From a checkpoint of a small sound classifier: norm layernorm, activation gelu.
Rows from block 7, named by matrix and row number. Rows with one number belong to one attention dimension. Each number is 50 + 15 x the weight over the matrix's rms, rounded and kept within 0 to 99. All counts start at 0.
# q: attention query (model.blocks.7.attn.q.weight, 192x192), inputs 0-95
# k: attention key (model.blocks.7.attn.k.weight, 192x192), inputs 0-95
q.112:17 28 50 52 61 60 59 59 43 60 54 32 57 55 38 30 39 49 41 78 62 55 46 39 45 45 61 64 48 40 55 49 61 76 38 49 57 43 39 63 32 46 41 42 38 25 54 69 39 57 68 49 80 49 44 42 61 49 49 39 66 38 57 40 62 48 31 58 45 35 49 17 53 33 37 49 59 51 35 62 45 47 58 48 56 39 41 47 44 70 58 46 57 45 36 66
q.113:56 53 54 31 43 54 51 48 55 40 63 51 36 47 35 61 59 50 60 31 36 44 40 51 37 60 54 32 63 67 43 55 46 41 43 53 37 54 50 42 67 61 58 45 56 60 44 49 60 41 39 31 39 77 40 46 39 43 54 51 44 56 43 55 28 58 68 63 49 57 48 83 43 55 61 58 44 53 58 46 59 45 60 44 36 67 60 48 46 44 42 44 64 55 62 41
q.114:49 64 53 41 33 52 65 84 58 40 46 47 31 33 29 48 40 48 37 38 58 41 47 55 48 48 64 30 59 58 40 57 42 66 55 45 33 61 44 42 62 50 51 46 59 76 41 54 64 56 36 40 30 80 35 42 62 36 40 63 30 57 47 60 24 65 53 60 59 65 46 58 49 44 71 55 42 51 38 49 51 45 68 53 32 55 80 46 50 49 56 30 76 53 61 45
q.115:33 30 50 55 63 51 45 44 36 62 56 40 66 55 57 32 43 48 41 66 52 63 53 41 48 47 54 68 45 42 60 40 57 58 44 51 66 39 42 63 30 48 45 51 37 25 54 58 41 58 70 54 71 31 47 43 53 60 50 38 60 37 57 46 67 37 37 47 49 28 47 14 54 37 30 44 62 57 45 59 40 50 44 41 69 35 33 44 48 67 47 56 54 44 42 59
q.116:48 66 45 69 38 34 51 52 54 52 26 59 58 58 72 52 57 59 61 59 64 52 72 56 75 42 31 46 38 25 36 67 50 47 72 37 56 64 62 39 62 40 43 57 66 56 56 41 41 47 53 80 47 31 71 73 65 55 30 72 52 59 48 55 57 48 40 33 51 50 43 37 57 49 45 54 35 37 46 43 43 58 30 71 55 41 46 63 66 36 59 59 28 50 35 43
q.117:63 67 49 47 42 53 65 73 54 36 42 51 30 37 37 50 48 49 36 37 50 39 52 62 55 46 58 30 57 58 44 51 37 63 60 53 30 59 45 43 61 47 51 51 58 78 42 44 58 56 30 42 29 76 40 46 55 44 46 59 33 60 46 58 25 63 55 50 49 72 51 66 54 47 72 55 41 40 47 44 54 51 66 43 36 57 79 53 53 45 58 34 70 48 53 46
q.118:72 70 49 67 34 38 40 73 47 49 34 84 60 37 73 52 52 51 72 42 81 43 62 61 67 35 44 45 34 28 37 63 26 53 77 42 61 64 33 23 50 25 49 55 78 81 45 22 51 30 52 74 29 31 63 67 62 65 32 73 21 59 50 44 54 45 60 32 57 64 36 34 51 37 58 52 46 42 55 16 42 75 34 73 53 38 52 53 67 33 45 43 38 44 55 40
q.119:46 65 50 44 33 48 65 84 60 43 46 44 32 35 23 43 43 50 36 41 59 41 48 58 50 47 63 27 58 58 42 58 45 65 55 43 34 58 47 40 60 54 48 52 61 73 38 55 61 58 39 42 32 82 32 40 65 37 44 62 28 55 42 61 24 62 52 62 54 57 47 54 51 46 67 54 36 48 31 55 50 46 67 56 35 56 74 48 51 49 55 35 80 47 55 48
q.120:50 36 58 49 65 59 54 61 34 54 62 36 51 44 30 33 35 35 33 55 35 50 41 42 45 50 65 50 55 64 66 19 58 53 37 65 53 32 50 67 39 50 53 45 25 50 35 69 60 67 45 25 60 48 38 28 43 60 65 28 42 41 66 49 47 46 49 48 52 42 59 38 37 56 55 46 77 63 42 68 47 28 61 32 62 45 48 37 39 71 38 45 62 57 78 50
q.121:40 33 52 47 72 53 34 30 43 57 62 40 60 60 59 55 54 48 63 61 38 62 43 36 38 55 48 66 48 44 61 45 62 43 29 59 60 36 41 65 34 51 56 48 35 20 71 58 43 43 66 54 73 32 56 59 38 55 63 34 69 40 58 32 66 44 49 50 44 25 54 48 48 53 39 45 61 58 54 63 56 47 40 53 66 46 30 40 48 52 41 65 36 37 53 63
q.122:51 44 45 49 64 55 31 07 50 66 51 48 68 78 73 54 67 57 73 57 26 64 58 40 53 56 30 65 48 43 56 49 61 19 45 50 64 40 59 57 45 65 49 65 42 25 68 50 24 30 75 57 72 27 72 63 35 58 58 36 78 46 51 40 76 37 42 36 39 31 54 49 54 57 23 45 61 42 63 56 55 45 31 39 67 49 21 56 47 47 45 82 21 55 38 45
q.123:59 53 55 48 49 54 65 64 43 44 55 43 42 51 17 34 43 46 22 45 45 45 50 52 42 43 70 28 56 76 57 42 50 55 52 52 39 49 54 51 45 47 47 49 51 51 35 49 64 63 38 33 45 69 33 24 46 44 56 46 27 45 51 65 35 50 57 63 56 55 48 55 51 45 55 54 51 51 42 50 51 57 67 33 45 59 67 45 49 57 50 33 87 31 55 48
q.124:47 48 41 70 58 50 47 43 46 58 35 58 64 58 77 45 50 58 54 61 55 55 64 51 64 42 36 65 36 22 42 50 42 54 61 48 62 48 48 54 45 43 50 60 47 44 58 41 33 42 70 69 62 25 68 68 61 64 42 53 70 51 53 38 68 43 30 36 47 36 44 25 62 44 42 48 51 43 60 39 43 58 33 55 65 38 37 62 57 50 54 64 25 42 34 51
q.125:50 73 44 70 44 35 47 42 58 54 25 54 60 62 81 54 61 62 61 57 54 52 70 55 73 48 27 50 35 28 39 66 52 40 71 41 59 62 60 43 58 52 44 67 66 51 57 43 39 40 62 76 51 23 69 79 62 59 36 69 55 54 47 54 64 47 43 37 49 46 56 41 60 54 41 50 34 35 46 47 48 49 31 67 60 43 42 62 66 39 59 64 20 50 40 48
q.126:59 51 49 33 47 50 41 34 61 44 57 56 36 52 42 61 60 53 63 31 29 48 41 49 40 63 49 35 64 61 47 58 47 27 41 51 35 50 58 43 66 70 55 54 58 54 51 41 52 35 45 33 42 69 49 46 35 43 54 51 51 54 45 58 28 57 69 55 46 50 52 84 43 59 57 51 46 47 65 48 56 47 53 41 32 64 55 49 49 47 46 60 55 60 57 36
q.127:43 61 42 58 54 42 32 19 64 65 36 53 60 67 80 56 68 58 81 53 51 60 63 47 56 55 20 59 41 29 51 58 59 25 51 45 60 50 64 50 56 60 51 60 50 43 67 44 27 42 58 77 58 24 77 73 47 54 45 57 74 50 49 48 69 47 47 32 43 36 57 46 55 65 36 47 51 41 52 59 48 52 26 68 61 46 24 57 57 42 58 81 13 64 40 46
q.128:48 45 56 44 50 54 55 61 45 44 41 45 58 41 46 61 38 46 67 49 52 41 76 46 59 32 56 33 63 77 43 48 46 26 42 48 56 46 55 38 72 44 62 58 56 43 48 44 68 41 49 54 50 61 71 61 25 58 48 50 49 63 49 69 50 43 48 36 49 50 30 42 51 39 63 52 51 46 45 38 32 54 44 53 43 27 60 51 74 49 54 50 41 51 64 26
q.129:33 49 55 59 59 62 71 69 36 44 35 21 52 44 56 56 40 42 55 62 28 36 79 26 65 30 57 33 64 75 44 37 58 39 52 60 51 49 68 45 62 33 67 65 48 31 51 71 56 45 78 58 56 47 70 55 30 65 49 54 51 62 61 67 50 48 38 27 51 27 49 42 43 39 67 54 57 44 47 53 37 44 48 55 72 18 57 47 67 46 55 59 45 45 56 25
q.130:80 50 45 36 58 42 20 00 69 67 42 85 71 59 58 44 56 58 39 56 62 50 43 62 56 58 37 54 41 46 53 48 55 35 64 36 68 51 59 50 45 66 42 45 55 51 39 33 52 44 34 42 49 48 56 39 52 60 43 51 57 47 46 62 75 25 44 43 54 66 49 55 56 61 29 45 61 37 50 39 43 74 38 34 39 53 27 67 46 57 51 53 45 74 38 42
q.131:32 41 56 58 45 64 74 92 39 42 61 21 20 37 44 60 46 39 68 36 43 42 51 33 38 42 57 51 67 59 45 49 38 68 32 61 21 53 37 48 59 35 66 44 44 57 58 50 59 50 53 49 47 57 41 62 35 48 56 49 41 55 55 34 15 81 66 55 53 42 49 50 40 40 79 60 39 65 58 56 55 41 52 65 46 45 75 33 51 38 54 50 47 22 55 58
q.132:15 55 61 25 38 57 71 64 30 26 32 26 68 56 38 60 46 50 56 71 56 47 86 42 77 27 55 10 68 52 43 62 42 51 34 52 69 38 62 41 91 51 61 60 67 28 66 88 44 58 85 67 54 80 83 50 38 39 48 49 75 59 46 75 58 32 40 28 46 46 12 55 48 43 50 63 48 32 18 62 13 20 61 79 51 23 64 58 77 56 74 44 49 68 47 37
q.133:66 51 54 54 56 56 35 46 74 66 60 74 18 37 54 51 61 43 67 24 52 50 40 45 35 51 37 66 52 51 50 49 39 62 51 49 16 60 27 47 49 44 58 31 51 74 54 12 58 47 23 47 37 48 41 57 49 54 47 53 50 56 51 44 18 83 73 57 47 68 53 46 46 46 63 50 48 58 81 35 63 63 41 54 29 56 68 39 50 41 53 43 49 36 38 61
q.134:81 60 37 64 56 32 25 08 65 79 64 86 64 63 67 25 61 62 30 51 52 59 16 67 38 73 32 73 22 35 58 49 64 45 80 37 63 52 45 61 09 64 22 60 44 66 43 29 35 43 25 46 60 17 30 36 66 63 43 60 49 33 48 42 76 33 36 61 54 41 91 41 56 70 24 34 56 56 59 49 83 69 35 15 75 77 11 59 14 67 26 55 47 56 48 52
q.135:23 43 59 61 48 66 76 91 40 40 60 24 19 42 47 55 47 38 65 38 41 42 51 37 41 44 59 49 64 55 49 50 42 70 39 63 21 53 38 48 56 36 62 50 40 50 63 56 56 51 53 53 50 53 42 65 38 48 57 53 47 57 58 33 18 80 64 59 51 40 52 48 41 45 77 57 42 64 54 59 58 40 55 65 56 47 76 29 49 39 51 50 49 22 53 62
q.136:40 33 58 32 37 62 58 80 45 45 53 39 39 33 31 59 54 41 83 35 65 41 57 56 47 43 57 37 69 70 38 62 31 32 23 48 35 49 42 33 82 41 60 51 52 51 57 37 71 53 47 51 30 75 54 59 29 31 44 46 41 60 45 66 24 63 76 49 52 60 24 45 48 25 68 65 47 53 68 37 32 53 52 68 26 39 89 42 60 34 60 36 52 41 47 47
q.137:69 52 39 66 63 21 42 23 46 47 51 52 73 66 67 37 37 61 11 59 34 60 35 51 52 67 54 66 27 38 67 31 85 51 75 48 72 44 65 74 10 60 28 61 37 47 25 64 32 47 50 32 65 13 35 27 81 54 58 53 42 29 57 47 82 28 26 59 55 27 80 43 57 70 24 34 62 51 35 73 78 46 56 12 82 63 04 61 31 78 34 66 55 62 59 54
q.138:42 63 34 82 57 34 58 40 28 38 55 34 61 70 67 39 36 64 13 67 24 65 30 34 49 67 70 71 30 26 67 35 93 82 69 62 63 50 50 76 06 54 29 63 39 36 40 98 22 54 74 39 77 10 28 37 80 68 65 60 54 32 61 35 70 40 18 67 45 18 90 46 58 71 35 32 52 55 28 93 90 22 64 31 99 70 16 56 21 67 28 72 60 56 65 68
q.139:63 64 27 73 67 30 41 11 60 71 56 68 68 66 67 17 53 67 25 55 35 63 23 62 48 75 41 63 12 22 68 48 77 66 77 42 66 54 53 67 00 58 21 55 46 48 47 60 25 46 55 43 64 14 29 26 74 64 52 67 45 33 51 36 82 31 29 60 50 36 99 35 64 81 19 25 51 49 47 65 91 56 50 25 90 81 04 64 09 76 25 56 60 61 46 60
q.140:05 51 68 29 39 62 81 76 24 19 28 14 57 50 33 62 42 41 66 69 42 43 91 37 72 23 62 10 74 60 42 57 42 65 29 58 59 42 59 44 92 51 68 62 59 26 72 93 46 61 95 62 55 81 79 55 37 40 49 46 70 63 50 70 45 46 43 26 45 42 12 58 45 35 58 66 49 37 18 72 15 10 67 83 53 15 73 55 78 49 76 44 52 66 50 40
q.141:39 37 68 23 28 64 54 81 44 33 49 40 41 36 25 67 50 37 77 38 67 41 66 53 52 28 57 35 79 78 35 61 31 25 19 47 41 44 50 28 91 44 67 51 53 47 54 39 77 55 48 53 35 87 67 66 30 32 43 41 47 63 46 70 28 59 70 44 56 59 08 51 46 22 67 69 48 50 49 37 12 49 50 70 16 23 87 43 81 34 65 38 51 45 49 35
q.142:83 49 56 26 47 40 03 05 69 61 52 95 66 56 56 52 56 52 52 34 71 54 36 74 43 60 39 60 42 46 48 53 46 26 53 32 63 51 50 51 55 73 41 44 51 63 44 09 58 47 25 40 46 58 53 47 61 48 44 41 50 44 41 60 69 34 58 47 58 72 36 68 50 60 30 54 60 47 57 42 37 71 42 33 25 55 36 61 50 51 46 47 40 72 43 44
q.143:74 54 39 75 59 34 36 20 46 61 68 62 57 62 67 33 49 56 25 39 31 56 14 52 29 77 51 80 30 30 67 38 76 59 75 50 55 52 50 72 01 63 31 63 37 55 40 52 31 55 44 37 66 13 21 37 72 61 54 58 41 31 55 31 66 42 36 69 54 31 98 46 53 71 41 36 56 66 55 73 93 51 53 16 87 76 16 46 12 64 22 64 52 51 60 67
q.144:43 45 64 48 33 57 65 94 35 30 60 28 34 40 33 57 43 34 69 31 52 45 50 47 44 41 65 50 60 68 46 52 45 38 29 56 36 50 48 48 63 45 58 54 42 46 60 55 65 52 58 45 42 62 49 61 47 37 52 46 36 54 51 55 25 68 63 55 51 45 33 51 45 32 73 62 47 59 47 61 39 35 53 65 45 39 71 39 61 40 48 53 50 34 70 49
q.145:47 45 53 20 39 44 38 32 56 57 27 62 71 61 39 51 70 55 64 53 77 51 70 68 70 43 30 13 56 50 44 83 28 33 39 36 69 44 52 32 83 59 52 44 71 56 60 36 47 40 55 70 41 80 75 48 40 37 45 49 64 59 38 69 62 28 59 28 40 77 18 57 55 43 37 57 39 28 51 25 24 54 49 80 26 46 52 64 69 50 70 35 48 70 32 35
q.146:20 45 67 27 40 63 71 79 41 25 32 26 49 43 27 66 43 43 67 61 57 40 84 41 69 23 59 21 75 69 37 56 29 44 24 50 51 39 55 33 99 47 75 50 64 37 62 65 65 55 70 60 44 86 85 62 33 36 45 37 64 64 46 69 40 52 54 31 49 56 00 56 42 32 62 69 49 38 36 46 05 34 57 85 23 15 83 50 92 43 80 41 46 56 47 33
q.147:65 53 30 70 74 49 42 13 72 79 49 75 52 55 74 39 64 68 28 66 42 57 39 49 48 63 29 64 32 30 55 56 54 73 74 49 51 58 41 55 17 54 39 33 51 56 42 42 39 38 38 51 55 27 37 36 56 66 54 57 60 44 50 35 65 46 47 52 44 52 83 53 58 71 35 37 47 43 65 34 69 68 43 36 53 74 31 62 26 56 47 47 50 55 28 69
k.112:60 47 45 81 79 76 50 42 43 73 48 45 71 41 72 58 54 54 44 71 42 57 56 29 54 33 28 59 40 44 52 50 53 66 42 61 73 44 53 50 38 47 45 38 47 38 51 46 57 42 64 63 52 32 57 64 32 85 51 50 59 55 65 47 80 24 39 36 46 36 61 60 53 54 41 43 53 42 69 26 44 57 34 41 54 42 55 55 47 54 42 54 30 36 47 60
k.113:37 60 58 20 24 23 37 46 61 39 53 66 27 69 32 46 62 45 86 26 57 48 38 60 44 74 56 45 58 37 48 59 48 43 46 33 13 55 42 49 65 53 51 57 56 59 77 41 33 48 47 65 52 64 45 39 59 22 49 53 62 39 30 57 22 79 71 68 54 70 43 51 46 53 52 62 44 54 44 59 57 55 63 76 43 64 42 48 47 49 60 48 74 62 47 55
k.114:49 64 55 26 15 23 36 48 59 26 46 67 11 54 39 57 56 44 79 20 58 44 38 69 47 73 59 47 52 45 44 56 38 32 53 25 11 59 39 45 64 51 57 61 56 72 73 35 43 46 44 76 40 64 47 44 64 23 38 51 45 48 25 48 19 91 72 65 55 67 36 54 47 49 61 60 50 54 45 53 54 57 56 83 41 57 46 49 55 42 57 41 64 64 37 47
k.115:60 40 38 81 87 77 49 49 40 74 48 44 74 41 72 58 50 58 35 76 41 57 60 25 58 32 29 57 41 51 53 44 56 68 36 72 81 44 60 52 37 43 46 32 44 31 45 51 61 49 56 56 53 27 59 67 33 83 57 45 56 55 70 46 83 21 35 34 43 35 63 56 56 54 42 37 54 45 68 27 44 59 33 33 52 39 58 54 49 55 46 53 27 33 46 59
k.116:63 49 44 58 57 73 70 55 60 58 45 33 67 29 43 29 35 54 03 59 48 52 61 60 61 27 50 42 43 74 49 41 44 32 83 64 86 45 53 50 45 46 45 67 50 54 00 63 68 53 43 05 45 50 56 49 50 60 45 49 24 58 74 63 59 18 20 32 50 34 51 23 56 40 50 36 66 47 38 52 41 33 42 15 60 32 51 57 55 48 34 62 43 45 70 26
k.117:44 62 57 28 12 18 42 55 58 24 53 63 09 56 39 52 48 43 74 18 59 43 40 73 44 73 69 51 56 41 47 56 37 35 59 24 11 61 35 47 64 57 54 63 53 71 63 44 46 49 41 67 45 67 43 43 64 28 41 54 40 47 27 46 20 92 73 64 58 71 38 51 43 50 66 61 49 59 45 57 59 51 60 81 44 59 44 45 51 40 51 39 65 64 45 47
k.118:74 51 42 46 30 59 55 58 67 34 44 47 52 36 40 36 39 51 10 41 57 50 62 84 63 31 51 51 45 72 53 45 30 36 73 52 74 49 38 44 45 52 47 70 59 66 06 49 84 53 18 32 32 70 52 50 69 40 45 49 18 52 51 47 45 18 49 39 50 70 44 30 59 32 53 39 60 44 48 42 47 45 46 29 46 40 57 60 57 43 39 41 48 50 64 28
k.119:50 63 55 28 17 22 38 48 61 31 48 62 15 56 40 58 55 47 77 21 57 45 39 67 44 72 55 51 49 42 41 57 39 32 53 23 16 57 38 48 65 48 56 58 56 67 73 35 48 48 40 68 43 63 44 46 61 27 37 50 47 50 22 45 22 82 70 62 53 66 35 53 49 49 58 60 51 53 45 50 54 59 55 78 41 54 49 49 53 38 52 41 64 57 38 49
k.120:46 52 49 61 61 33 30 34 31 57 53 67 27 63 69 74 55 48 80 54 37 51 48 34 43 65 45 54 51 35 47 51 60 63 17 49 17 57 61 52 52 49 52 36 51 43 93 39 40 45 64 84 55 29 53 62 43 60 50 53 69 51 41 46 47 81 74 52 44 52 47 70 50 58 62 54 39 52 76 39 49 70 45 71 42 57 47 45 53 51 57 45 37 45 34 69
k.121:53 45 45 72 78 61 53 55 37 71 53 46 80 55 61 50 53 55 40 78 42 53 60 29 51 37 38 47 46 42 58 47 66 75 37 70 83 47 67 53 33 50 48 31 46 38 58 52 45 47 60 61 55 28 56 51 37 69 59 53 58 51 61 45 78 13 38 40 45 39 59 55 53 60 32 48 47 48 64 43 56 50 43 33 63 48 54 51 45 61 53 55 45 35 53 61
k.122:48 35 45 70 83 80 63 54 47 76 57 27 95 48 54 39 49 59 20 80 44 55 58 30 50 32 40 51 47 57 59 45 67 63 51 76 93 43 55 56 29 50 39 37 42 31 21 70 53 48 63 23 64 33 55 51 37 75 64 48 54 48 79 56 75 08 27 41 46 26 71 42 52 56 37 41 49 48 48 51 50 42 44 17 66 49 47 53 41 63 42 67 37 36 69 52
k.123:49 55 53 44 33 25 36 50 50 38 51 65 16 54 52 65 60 47 81 29 47 47 39 53 43 69 49 58 52 32 45 56 45 50 34 33 11 53 45 48 57 52 58 51 53 57 86 38 54 50 43 87 48 54 43 50 53 36 52 55 51 43 26 34 33 86 75 61 53 70 48 64 45 56 55 60 45 53 59 40 55 65 52 76 41 57 53 45 50 42 55 37 56 56 35 59
k.124:59 42 40 69 69 76 62 56 47 60 50 32 74 35 58 44 32 56 07 71 45 53 61 47 57 28 48 47 45 65 50 43 52 45 67 66 87 50 56 52 41 45 43 54 45 39 12 62 63 52 54 25 47 41 55 59 42 71 51 51 36 60 71 55 71 17 23 34 46 30 58 37 57 48 48 39 56 47 49 40 42 39 38 20 63 38 48 55 51 48 38 60 31 41 65 41
k.125:60 46 43 59 63 79 73 59 53 62 48 28 74 35 41 31 34 53 05 65 46 50 67 53 59 24 49 43 49 72 52 45 47 42 80 65 88 46 53 51 40 48 47 62 47 48 00 65 62 53 46 09 45 44 55 53 49 64 48 46 32 61 74 58 59 09 18 31 48 30 52 27 54 42 47 39 64 47 37 52 46 32 40 13 68 34 48 57 55 49 38 62 43 34 67 28
k.126:35 55 51 18 34 27 45 51 62 47 57 62 37 65 25 40 62 48 72 33 55 48 34 59 38 77 58 45 55 45 53 58 51 42 48 33 21 53 46 51 61 58 49 53 50 49 66 46 31 49 49 44 57 62 39 35 56 24 50 50 62 40 32 59 17 79 64 72 53 58 48 47 48 57 47 60 45 56 39 65 58 53 67 68 50 68 41 44 44 49 56 57 81 61 54 48
k.127:53 42 45 59 67 75 69 54 49 67 51 31 88 46 45 35 44 51 13 71 49 54 57 43 52 30 44 44 48 66 58 42 60 52 60 70 92 44 58 53 36 51 43 48 45 41 11 64 48 50 57 07 55 43 53 52 45 68 53 43 50 56 80 62 65 03 16 39 46 25 62 35 54 46 40 40 64 48 39 61 51 32 45 15 65 42 47 54 49 55 38 66 45 39 65 41
k.128:29 37 48 44 70 42 51 39 68 68 54 36 70 50 40 40 84 60 26 72 63 49 48 44 43 58 24 50 54 56 44 51 78 50 33 33 58 43 74 45 52 66 47 35 49 04 44 82 61 52 65 23 68 62 48 52 21 43 42 52 64 53 43 65 46 48 62 51 56 20 52 62 49 61 21 50 47 48 33 60 44 42 43 50 49 40 49 53 50 54 54 51 51 65 42 44
k.129:28 39 40 47 73 51 61 46 62 61 46 28 64 55 45 32 78 72 34 70 50 60 46 34 49 57 27 51 47 58 55 53 82 56 30 43 55 43 76 57 46 58 39 42 40 11 56 78 52 49 71 31 73 47 52 40 26 52 52 49 67 46 48 61 47 58 57 56 45 04 56 53 57 61 21 40 44 40 38 65 50 44 51 49 62 47 43 58 45 64 51 59 50 55 46 50
k.130:76 35 62 63 50 47 47 42 29 39 54 57 56 57 66 62 19 19 48 48 48 39 53 48 47 37 65 53 56 53 55 16 45 32 38 60 63 55 53 65 51 41 64 49 38 73 42 39 52 72 32 56 54 39 53 60 39 51 54 37 37 52 53 41 68 33 39 44 58 66 36 51 39 49 68 50 63 64 58 37 42 54 39 36 35 34 55 32 63 41 51 51 37 37 56 39
k.131:25 76 37 42 48 43 46 45 75 66 48 51 36 49 36 40 89 81 62 47 60 55 41 54 47 68 26 46 41 37 39 86 58 72 67 33 28 53 38 37 50 58 36 55 59 29 62 55 34 22 69 47 50 58 47 45 61 48 39 69 70 47 46 55 30 80 55 60 46 32 67 48 66 47 35 52 33 38 39 68 66 46 55 62 70 71 42 68 36 59 45 50 55 65 37 60
k.132:28 06 57 32 72 72 59 38 60 64 52 27 83 60 34 36 73 54 17 82 47 57 56 30 46 41 29 40 68 67 57 44 78 45 02 56 75 25 91 51 61 77 54 30 43 06 52 72 57 62 70 19 74 73 67 51 22 34 60 37 70 52 65 76 52 33 66 41 53 29 35 61 40 54 10 50 64 51 33 57 26 37 47 55 31 26 59 49 59 62 66 43 53 73 36 40
k.133:34 88 49 55 41 34 46 51 49 50 61 61 22 57 52 54 71 56 87 41 72 44 30 60 38 74 48 43 43 16 36 80 47 66 78 25 17 65 15 42 48 41 46 59 60 61 77 41 31 37 61 73 50 49 39 57 71 40 35 72 66 54 37 36 33 76 41 69 55 45 64 44 56 50 61 63 34 51 43 64 79 53 47 49 70 75 36 55 36 44 44 46 51 45 40 59
k.134:84 56 54 68 37 49 47 64 24 31 50 66 34 45 67 66 00 25 65 25 38 47 55 54 55 30 80 59 50 51 57 27 19 38 71 71 50 57 33 61 43 24 56 66 48 99 47 18 58 57 14 82 33 29 44 49 67 59 59 40 19 50 55 26 63 44 39 45 44 97 50 47 46 42 93 48 60 58 71 26 51 68 51 43 46 50 52 37 54 39 47 46 51 25 65 46
k.135:27 73 36 41 48 47 49 50 71 63 46 55 34 48 39 39 86 83 68 46 61 56 39 51 49 70 29 46 42 37 41 86 56 73 68 35 26 52 39 37 49 60 35 56 61 35 66 54 36 21 68 51 48 59 47 48 64 51 44 68 69 50 43 55 29 79 57 58 40 32 65 53 65 48 38 53 33 38 43 69 65 48 56 60 71 74 42 71 34 57 44 50 59 64 37 60
k.136:13 54 51 38 59 42 54 44 68 62 56 43 55 49 34 47 94 64 42 71 69 41 37 51 40 71 26 46 51 41 36 76 68 63 48 24 48 52 54 38 53 70 44 38 57 13 56 73 50 38 75 36 65 69 44 52 39 38 34 67 71 50 39 63 37 60 63 62 61 22 55 58 49 57 18 59 36 51 39 60 51 42 47 65 53 57 51 51 43 56 50 48 56 66 33 53
k.137:89 41 47 68 41 62 48 66 32 34 40 55 55 38 67 61 00 34 44 34 32 53 67 48 66 20 84 59 47 66 64 16 28 32 58 81 72 47 47 56 49 27 53 52 51 94 31 32 71 54 11 65 27 28 51 48 63 68 63 33 12 50 60 39 65 26 39 34 41 88 39 41 51 45 81 39 67 51 78 26 36 66 51 35 47 35 58 45 61 42 49 54 47 21 72 43
k.138:83 40 38 65 33 68 53 75 33 28 34 54 43 36 67 56 00 45 52 30 34 66 68 56 68 20 86 58 42 64 71 29 24 37 53 85 50 44 43 54 46 37 47 57 48 95 35 27 68 55 25 68 25 28 56 39 70 68 71 33 20 40 63 41 56 35 46 34 27 91 49 39 62 40 86 31 65 41 74 33 45 65 68 37 49 45 56 58 51 47 47 51 57 30 75 46
k.139:86 48 49 65 35 57 54 68 24 24 44 61 37 44 68 64 00 30 58 26 38 57 59 57 60 26 88 55 44 51 65 20 22 38 60 76 51 53 39 59 44 26 53 60 46 99 43 28 59 60 15 77 28 29 47 45 68 64 67 35 17 47 59 31 61 36 41 44 41 91 44 42 53 42 95 41 66 53 75 27 47 67 59 40 47 46 53 43 57 40 48 44 53 24 68 51
k.140:21 12 48 32 72 70 61 44 67 63 50 25 81 54 33 33 84 68 19 81 54 62 54 35 48 51 23 43 63 62 54 56 81 45 05 52 70 28 83 45 60 87 46 30 45 00 55 79 58 56 74 15 77 74 65 46 26 37 56 42 73 51 59 74 44 39 70 47 46 20 44 65 51 55 07 48 54 46 33 60 38 39 49 47 40 36 61 55 54 59 64 45 54 76 36 45
k.141:08 46 50 33 68 47 49 43 74 70 57 37 65 51 31 43 99 68 32 76 65 43 44 47 40 68 15 44 56 54 33 71 76 52 35 22 56 50 66 39 53 73 48 31 57 00 51 76 52 45 79 26 71 74 49 56 26 38 34 64 75 56 41 68 40 60 64 60 62 16 52 62 45 61 09 60 41 51 30 66 47 41 41 64 48 51 49 52 47 58 52 52 51 69 31 47
k.142:72 42 64 60 50 47 43 40 39 44 53 60 58 53 63 68 32 21 52 47 48 29 55 56 50 39 56 51 59 58 43 27 39 34 48 45 67 58 43 54 57 35 69 45 47 72 41 32 57 67 30 53 49 46 56 69 43 45 36 44 37 57 46 43 71 31 39 42 69 70 38 52 34 48 69 57 64 65 61 31 41 58 34 38 30 36 57 32 64 39 50 50 32 39 53 32
k.143:90 57 45 66 28 55 48 72 30 28 42 67 37 41 68 61 00 36 64 19 43 54 58 58 61 29 80 59 40 51 60 36 17 43 71 75 50 55 29 56 43 26 50 62 52 99 44 19 58 52 13 83 24 23 49 48 80 67 63 37 17 45 54 26 58 39 39 45 38 92 54 42 61 42 90 44 57 52 79 25 52 73 60 39 54 54 53 48 50 42 40 49 48 23 71 55
k.144:19 55 47 34 50 52 52 59 73 63 51 45 50 40 32 41 80 70 44 61 58 47 43 52 46 68 29 48 49 53 38 79 55 55 56 35 41 49 50 36 50 65 41 42 62 22 49 65 55 36 69 37 52 68 48 49 51 47 42 61 55 53 46 61 35 67 59 56 54 33 56 50 51 52 30 55 40 46 44 55 52 50 52 62 54 58 52 57 41 60 51 50 55 65 36 54
k.145:28 23 73 41 74 58 49 21 45 50 59 41 71 73 45 50 72 31 43 72 49 39 51 34 38 47 39 36 75 46 42 45 71 51 13 42 70 45 72 55 61 63 73 39 42 21 65 62 39 68 64 35 77 65 62 61 24 26 48 44 78 65 54 59 60 36 50 44 66 32 33 71 26 58 26 70 52 62 36 63 33 37 39 55 30 28 55 32 64 52 65 45 42 70 24 43
k.146:12 27 54 28 73 57 51 32 71 75 54 33 74 57 28 34 99 66 23 81 61 52 47 41 43 64 16 45 62 59 43 63 82 50 15 33 60 35 79 41 60 81 50 29 52 00 52 83 55 51 78 15 75 73 57 52 19 34 45 50 79 52 49 78 43 51 68 50 60 12 43 63 41 57 02 55 47 48 25 66 40 32 41 55 43 38 53 54 52 63 61 52 51 81 30 44
k.147:76 67 54 69 39 44 49 49 26 34 47 61 31 57 72 59 11 30 78 27 38 50 52 54 55 38 79 54 47 34 61 30 25 52 64 68 38 57 29 63 43 29 56 74 44 91 59 31 36 56 35 82 40 28 46 48 70 57 56 47 39 46 55 32 61 51 30 51 47 72 50 32 48 40 84 46 54 55 57 43 58 48 52 49 54 53 48 42 52 46 47 50 46 31 61 52